Rows from block 9 of the encoder, named by matrix and row number. Each number is 500 + 50 x the weight over its row's rms, rounded and kept within 0 to 999. All counts start at 0. Numbers have three digits each. After the name is the row's rms in percent of the matrix's.
# convs1: 3x3 conv (encoder.blocks.9.convs.1.weight, 192x192x3x3), inputs 96-107, a 3x3 kernel for each
convs1.77 101:490420454458391475484496485494467505579555571505470487485533425350477467518440496463562556644474538386492492458495418418448433513526477497423388527612432499465414528478479488514428432460470522557495503467462516521508503533470500569547503467459495498486552449464550569486479441610463469510478525490520510520550535546490524493
convs1.78 098:512433437461501420525505502518480499466482491484534523451559458486437483480432469537521464439455362485440416489479384496578522503479495512488518463446499396458522518522518456527547502514468505530555472460456433450471451410579520414575508476465508490533490462531515493567475514514465462579487535526545449505445396516537526518
convs1.79 089:486513522531559453499504449479466477466412511485475517526507490538432467506480448522520540540516578595442576489487616566538487508549491488478505500556478613417552489434485473563514525485542525492438496504451544498450629559444561478568477520450467476498460505523430506513472467471426538474470476470470508517480469475466495495
convs1.80 113:487442477541468500455452461475493455490536498526463510523505489426438483439457548458554472426512542478499484469522455519383540447487458447484511471635480467458451502498492400451430491502531494494511539553529484439486449523526509564549519334554514515523515497503501534503550507523417448482458422454515480429498541492517512463
convs1.81 100:533457498492490497472511487498458512471487476518511479470481481452435506438559459464460477526497528437432519483463437456522411508556471525446509526377499506447469488533507429447421515553502467459480545495495497543562552365423452634464441492502483504519503453463504499541493515503461486468442407461486475484473477467488495501
convs1.82 084:487462508568491494507549478491489523493488470459488490515508565580483508507464476505559483595603532551476571498430464601401469460544403563418533542569550500449561480526539527564566458546472509500514518572537500453505517469493536346532529533507478487473467518521542533482506465491398597493465482514503492475490509500507564481
convs1.83 090:482467515433466545423535491525462518535446500523492508606476526412421526595457520472517478616490599548561454519541528546526519470425456430459470409510549485531511505480512591581519486520470526554518428480532474494553613524537558364511531459497491472503470438474540479493467500440524507542578494526524401536558423486511407482
convs1.84 086:462545498528564505497488501483521530499505530483505445553504503537431496522412601524546576619605568496490522536519462556473488450510455508537532494574643538541526458493506533549443546515489482544519482531512501425473501524489590504490558535499501508505432516509577515470455471480495501509506492474480506499437498506495496479
convs1.85 107:509473473525396479506489469486494481507503498512515505502481488546459455524576507488521450519436424483440468499488497544539460508508483512480517425451534498510453498503470517504436519496517473487500486466502491509513462468527604475438479490498495533516457537513466517480518510493592420530524518472516494522526522496493486513
convs1.86 085:466528430455495448478530485498511513474473481483470574534522473567361464546569527508513596470658594517543531490472395516495629547383472475517454414494579565593517490513506476543513518520554499518511530591463452526468512442501555648389487419521545490507517481550521506493472520512414565478417507449488537512464532428457491465
convs1.87 125:515669550522537483479446476466501493498502532499455476505454482506521484512542523525590504524509488459424440507441485495518523494488459511552510517412483522457567502574527509611502481486484497501508513439497529514520518424492547510518551516506500537516498524488513513494489525494510504506499477493487533451493375474452419481
convs1.88 108:477392436507499471486525495503522460492489486529565518443587481462434547480514521521482458472559557501327527482543482557331557485573480462491431471537491496414522486458499444604532480580489512489530534539534484451462465533482538462514499467495494477518526452501558607504509506455466413511483431504481514491477468486508470480
convs1.89 100:463418488514567549480420484482516474475539488540492493508543509602464461510504477530539508346557446538458500516617527515556454486469532471448480475523464604482586515459496469419493489527486526466549516593498515533485485419486585271560503536463470482489497523491505514520568541490523520507484453445506460507456347476493473519
convs1.90 090:531564520518539443493467506517537515506479501476496492477502472484455564576465528482586529466499627485509603524527466492449561509484484409514592466611607548494540489469472519639456464476405511518559454458442498501491488481525572506438497358559549579464477531538503450482504483518488538487411528515436500479501648496502573508
convs1.91 090:459505434546598502484519508488450500540484532531503516484513505554358479484500489451519566518439472503671449479507509457459499614599418492481487562433567509500508464553468545481525492485516453480442515512562490578533438399485423444538442616550500526505510436528534532482501492508441451504482490593536540527516632529505538471
convs1.92 102:457401479495512445487508517516463497510533473486528479458459505563524603536546489564557513495510507479591446461454626499572495448593481524448457515662438495399508512559482473512568536618570511439474497567452510482522543505530464540492428448504517485488478553500566529502511530508494529499472520491517536487495490444493521495
convs1.93 092:486479512533527469499510512491534455453464472546481568508495538436399463531399501574412447412529510614533676486417453593371577467576544502515498518586578486585498476532506524434498534526507465517513500566464520501478382393488509652331506494529475469454473489485445528512478505524491462526418465492441475487504394455490532494
convs1.94 113:534557497516638565510478476538536520507490467506518443467451502508468519458497479551434477554450405527469480490433474506496439557515451517640449649656434550471468517470462527449438491465431493522526512568539539498491465488575473473548485474523542547481519531546519531488493557478482442466460490499513527474502484496477502485
convs1.95 097:491514521398417519461528499487456474475501474456499436602495526549416470586503537412533556558485510486548404506514528487502564494543528524466480516498526458436496472462547482552488475501524465473507463467466487514462448488507485436494478554403492499519476459507506454518471461492440425497550410513478536469506356434441469500
convs1.96 094:522515564524474517494547548476478472454433483513473495544548461465500459455475548462548520562599628516359602519551553562543533481462572523437359578412558531422514488466523459486462485468533483495496489536514508569533491543523428609493510530491521515524466582468514534523478489563492474596522529526539520517512501510541474554
convs1.97 101:518497502496477486500476484515520534511539498492530514451541438560524455481524498522531534561644478614546609557543469545469528549537473461435433420520489533501498525469544442592451506407499530549490483470447480513523453457526436568439397520577477476470499504493445449500505512599526552527456524510470494537491479477474512536
convs1.98 105:527578526491437495456498481548507508497498507501525493575432487438544422572561525441491487524543526381457524523628549483361587513557517436515525387467462471386448512503480575468503519458456528492455516398467515468524632440441389416512516457569467488499515431552496487486463448534473499558462411496519537509456493495488523525
convs1.99 111:469491458482479468502530477473487493520501495517524532548477437540534416534543504403513457426557366498627495530489477418442548445549477516562512473486512503597525445479472560484516486528475471514522482418524498505486547448462526387411472513498479473505503449558507489517551495484465390520536460487497463486500485475553520482
convs1.100 087:445533471529584544487487499496482457472488474486455484584475534494427492539352482493641536471485462578560575513483520552554567466481472490487457645373588487508570442451501489490517473507522510520494474499486438515447578449548480608504623587501492491548516536525447496469469467482474486550472530555506422513525502514529525459
convs1.101 100:489481505485438454496479522485507536504480511489530459449455471501448550497520472436466548572500481422409601515475508401460533515613617526555557401554447530493420527484523511508497544562533509447459535503507502496510544503434523464535453483566511525535519524493481513536431459458443380474450491576497503514450476438524482461
convs1.102 089:516521512522464514510571519498541518491463440512523502522562543582494452492523536507367464499443535519446489472465482452569461503430519480472543549561536472483590497493465519457568482571496471442541509480470524511507508579508532473466515579387492477467487543465503491469487453564495518534490496451517596520531509507466447460
convs1.103 120:510531478457458482507493493502491524509493502500494501501495512518486508499532487514495588548469505545499485509561477452451432504566488481510575535481537539495432436509492427542536516474501485488492502500486507478503393493512424498534613571404476477503486532484452481491496487458518539506475473519510481494485459518486475510
convs1.104 085:443461504549592549421477481482505493489502525523510551475505513520468547525373455520399519548452538554491611574452498496527449492496591434539504501512647494506483514546496463532420465490449505484541491516470511479521466371539525506427568507555497517492505493442529518538482530517498512490425526436489606520566415482520548525
convs1.105 093:526540460444482524478483492484468517529472517475508535437487493544519473502398484604470534572507643549606556459493527568538582519568409626437546522456549382573451524522495515500460491474478502548446509509521464470473476611498493521493542420543492525481473564516532472510481452411513502428590465540546511528511476535492456493
convs1.106 093:485495503451496507485482499526467493460498509485513506489513491493508488460586480570508547514456507375401581477585591461493445558567487542557537521546616435525495520514434515535551544444473471509450460550565493493538526455452494591498511566613476446499428494471562438558467461454474503493430486492516503539487482527532536541
convs1.107 094:459501489470401536507494490453500478484508534528497520561508504461449474485490484455348419480482550576446466439472422509460489396438532432432471529620529570487502527433504450498555450500456545500489549477495530506512576568510516418487552468485476489464511533521507522509511548453554560546488470527463517511448359507470503509
convs1.108 104:472535540559447490521548515432521480496567500500505514469552531503446502442486433508571508624323467599479415527440572514589472466492423418612445422578472486606435535531540451485508465502520460490503489482494509524491471457498480436571497436467479500514508473472533468492519535483465535500517490465487510494525515505500488449
convs1.109 094:506465499608503475475504497526493526484508477486470493543503451474420468441407500492493560430583563570584466464494451562497572444499616523535476461482443491576502482520450502483492535554489494512504532423438489538506464535535533416561541465514536494467476549485542461466548463469477529547476544468477516485476498550503466518
convs1.110 088:481497487495454475518531503493452507505484504486488491468450488425523414517366457535426434459449514418489519602532569512469504534494488529441557456613557406513538463488453502471486476511500584551522540502530472511480491629516537439524542583485539526518516480479527432485420463470451663542488517490520520512496516457518639536
convs1.111 097:523430479501618491513506484478502464478479439511518460551479547529491451491440490536561512488516496572626494526480514560504549446534470351505441520566459550523463512555528473465539481447501511486494524478526486531504517498535463538376442670544438438452477507484506519469523560538558479559521537568486478484479537498481493461
convs1.112 110:451472455528414540505518517486468498461479483454472485470481512541597467520585485460622487456503526519428577527553502547294484459590501541442504454418542491472418501454514465571529480459466496520509501543520491478529490415516460403489451506507494476475490442538499450449528510489471507518489469492494456493443522490480378463
convs1.113 096:523461540534551473501527466487492473469457463491461492440464538539484495516476473534469512467457476380468505473453389557578482459599547480479547532427538385482512495511490524494540512550502475461478536446444516500499525494491620606378440440533498509482483480523522473519531534529477474469479529483510475460512474524538494536
convs1.114 104:504433527472439498472494493475496507475469472580490462456551446496491455504503537533431505505441381575469427503579451501429511618437429532353519454415469532530469489487499537492477457485479513487505505495509517479493464516492482522497503493382496501498506523490461532471529526490509561420559492441516479501540529504438467518
convs1.115 096:548487511492471515542530519518470476495448464563489529529583436558540428539490496446426410545426472551532460590543431626507499579515462446431454428327543454450493529544464514489519500522480512464495478412467508495517552630568543457461522579473514467473517563488510478446522597563491526513557460497522446505496492567516489574
convs1.116 124:493433499508495513478491517523516510487523504490492515522494499470502502458431500491464489490397503538532477488430482488451499524525485492528471520436464476462504489456484495637454487639511510502513496451478527494488540561510431320519505430471511528500514515489488478511512549505469505503492502470515499508474400481536511500
convs1.117 095:477531529495609537516506471450473471500506511540493506439523518470417491454499451512457390560492588413496479525504471449479448458444476499419536422442482593415400500456522475555469477606515474510495428517499530453513464564554488607535525464511516463512515570505507527522514515509588495486490487489520487501495486523494545456
convs1.118 090:459539538551471535501549492558450496476491513520455512494519452532456517489479502506568572490518472613590519530409401505506498632480517548419512493618663535546482510504488471445500468497489535495563491475494469475449440524466545512531512629524509481490459514471446415519467547576549498483552551599463513479486507514527592544
convs1.119 105:535484488515474471517526477536511512487532539490523545507508501463506545556460563554355616551325584472642652471576544517537445515463550561393559461525482527437455506500473461466503470476463507474477500552550511530495492544497497258635477594537494449514504502548494461472423481507489444542459531522527502490480505515513472533
convs1.120 102:526500510554498503499561532478522507482475487500528502479551515444469436576531495566454508483340488472402572466460437429426549494530563472515546490486554435469524458515528484404459526502481501533507525493467476478501492448524548490488434472524530511480467535506492494520479566551507579512431484498525491522533510526463529536
convs1.121 114:569540506510594562499501513478513500496483469512526489531429487606497542511466528523552560396442410479518528552510582392535531528493529444510488494399620533535620482542555464561574478486503517497509502475505519550500459343460505583470475535518529512511545509514470495483469488463510576555487478490462549520452440450483440478
convs1.122 108:484433494488459516512514510461528469488506524459508524476442540426423418549520628536440466529520406492554471501399508591511470472526475511529457488524469440536477496524481509414495520483554472464495483483553487488482454450552479516617445433544489469494478393481497459510546464543497441490450484468527522510528537449498508505
convs1.123 127:486419523486522499492510505470448477501452502499496515471475481492494520504423469559536548570455535484480466555443461477552496492494410472450512470457473476485515524486486467313446507429475455459472472539492509515499434343515497495455527515520490491492487496493488489495485515519457513439494485510567638579480483543484483502
convs1.124 092:457492493528466554509469495514463525527451499513466493486537511500510491495421400501527486432288442442426501514441491569528411537426434463493516488372508447523526489486473425542464489548498471513521501420503521444508491517553437674485496409501483465500496525453502515482518493545483573497495505473514481505495503543486492513
convs1.125 114:512580472494457462515496502494443474479482532463510467499464535458401495496454531406453443495566535515667536521569518496531451493440477510490486394585448445528529486590467440488431505584500530536531559467535515442487508540498527356551555476557430520461499516531519531504588517515535460492473464469419529455514465521511523490
convs1.126 092:503513515432606536442490517478465443508486496493535493468532577493510563437443487549437483497448474450491522502385407590480561531438564510492521505596450494463450477558508515538522491549528472499569458541504480507476501637570507571368452344475512500467450512437459510432438515522587585525503493504547495564564628496491548540
convs1.127 106:488456487531483544519566492495502480503484517518475504516431483453422482494396412482468498529505443460394465424445524426426537457557502427498470487583506527407571544496499523516434542495474498494458516539484500529430488509530515462461533593443514516478509503466513484493539502468482536527525510508507540533507503475499480489
convs1.128 088:521517527501475496493561503508503552517522461474479478537490552476504507471527548490538436555425503506439471455411577503441591423512486502512425522442462490558478478480475522601501451578438487513521530447516463497477456528496460572451435485507515489467506536490468493448523566517510477526491436428545556517497438463502503464
convs1.129 100:495523526408466503473513543523498490498459571496471497504383468449488535482546437411510447612627279551466470481459499513511450420490421486546616443661500573507413474513488433441467448491535512571536499466591511539533366516502506490526427468483525549521521443519494493522551556499598461507555506484523442510549483573543541510
convs1.130 120:525518507515484517501510507491510507534515514506517479431552468506579494497437489544425502467444489465526465521502489484563495471394474502521502496433490502481486510462524490299490478421449485481471486514516521538551497646470544647445473451514507514493501509510525503540504511492532468511483513509498510507485517485501424501
convs1.131 095:535528489463540478523459457480490504550477396500476464497533473502486472536513544591465571554525500588458392521419530446453471505557497581566592509553435503498517480494468503564529546516509518490552524535499486524443478531473480341531409454511518426532521470536539468464519536538515540459588561506562526548502627501473489518
convs1.132 087:508438397498543458431455478470490477427430498478484455480562453493500430548539605506486497457507497568317615449540516514415432533603495532422545590470573546361521519502500485496491518414466574503504536448429480469473483391536525461441452389483489460517494509467500487472520504459490475583500523510448525506481556503501575507
convs1.133 112:468366486464487529496441474512532510482462514520553478444419502422525510454479508509417489504514453500502446448359446406564462490473458463455485344380423509520551458470466473481484484513549497546502514524542493474481536555560460513533498434446508514497532450486491504465498499510487494545467467467535555514532514502466516497
convs1.134 110:519526515485436437525493499525521495486493503506542506462488453470505553430615471468465383494458467588457512545552474531567513423573546494464518547318487502444508512474496489517512552520502485418488513513544563519528583384558550467518456394463503529507475465496510533501458494485484442476525494516542528505535485518525520498
convs1.135 108:486495528543533557484508518453447458503491516486435505521428544455447423467493485472457585551474475475408444526505570465523545487446554497477400548416482567484508494506522482401471421497493478521465495452498494528507492534468428539517473480533515498507540578510479479520573530579569525562508532505518524505523555485496504419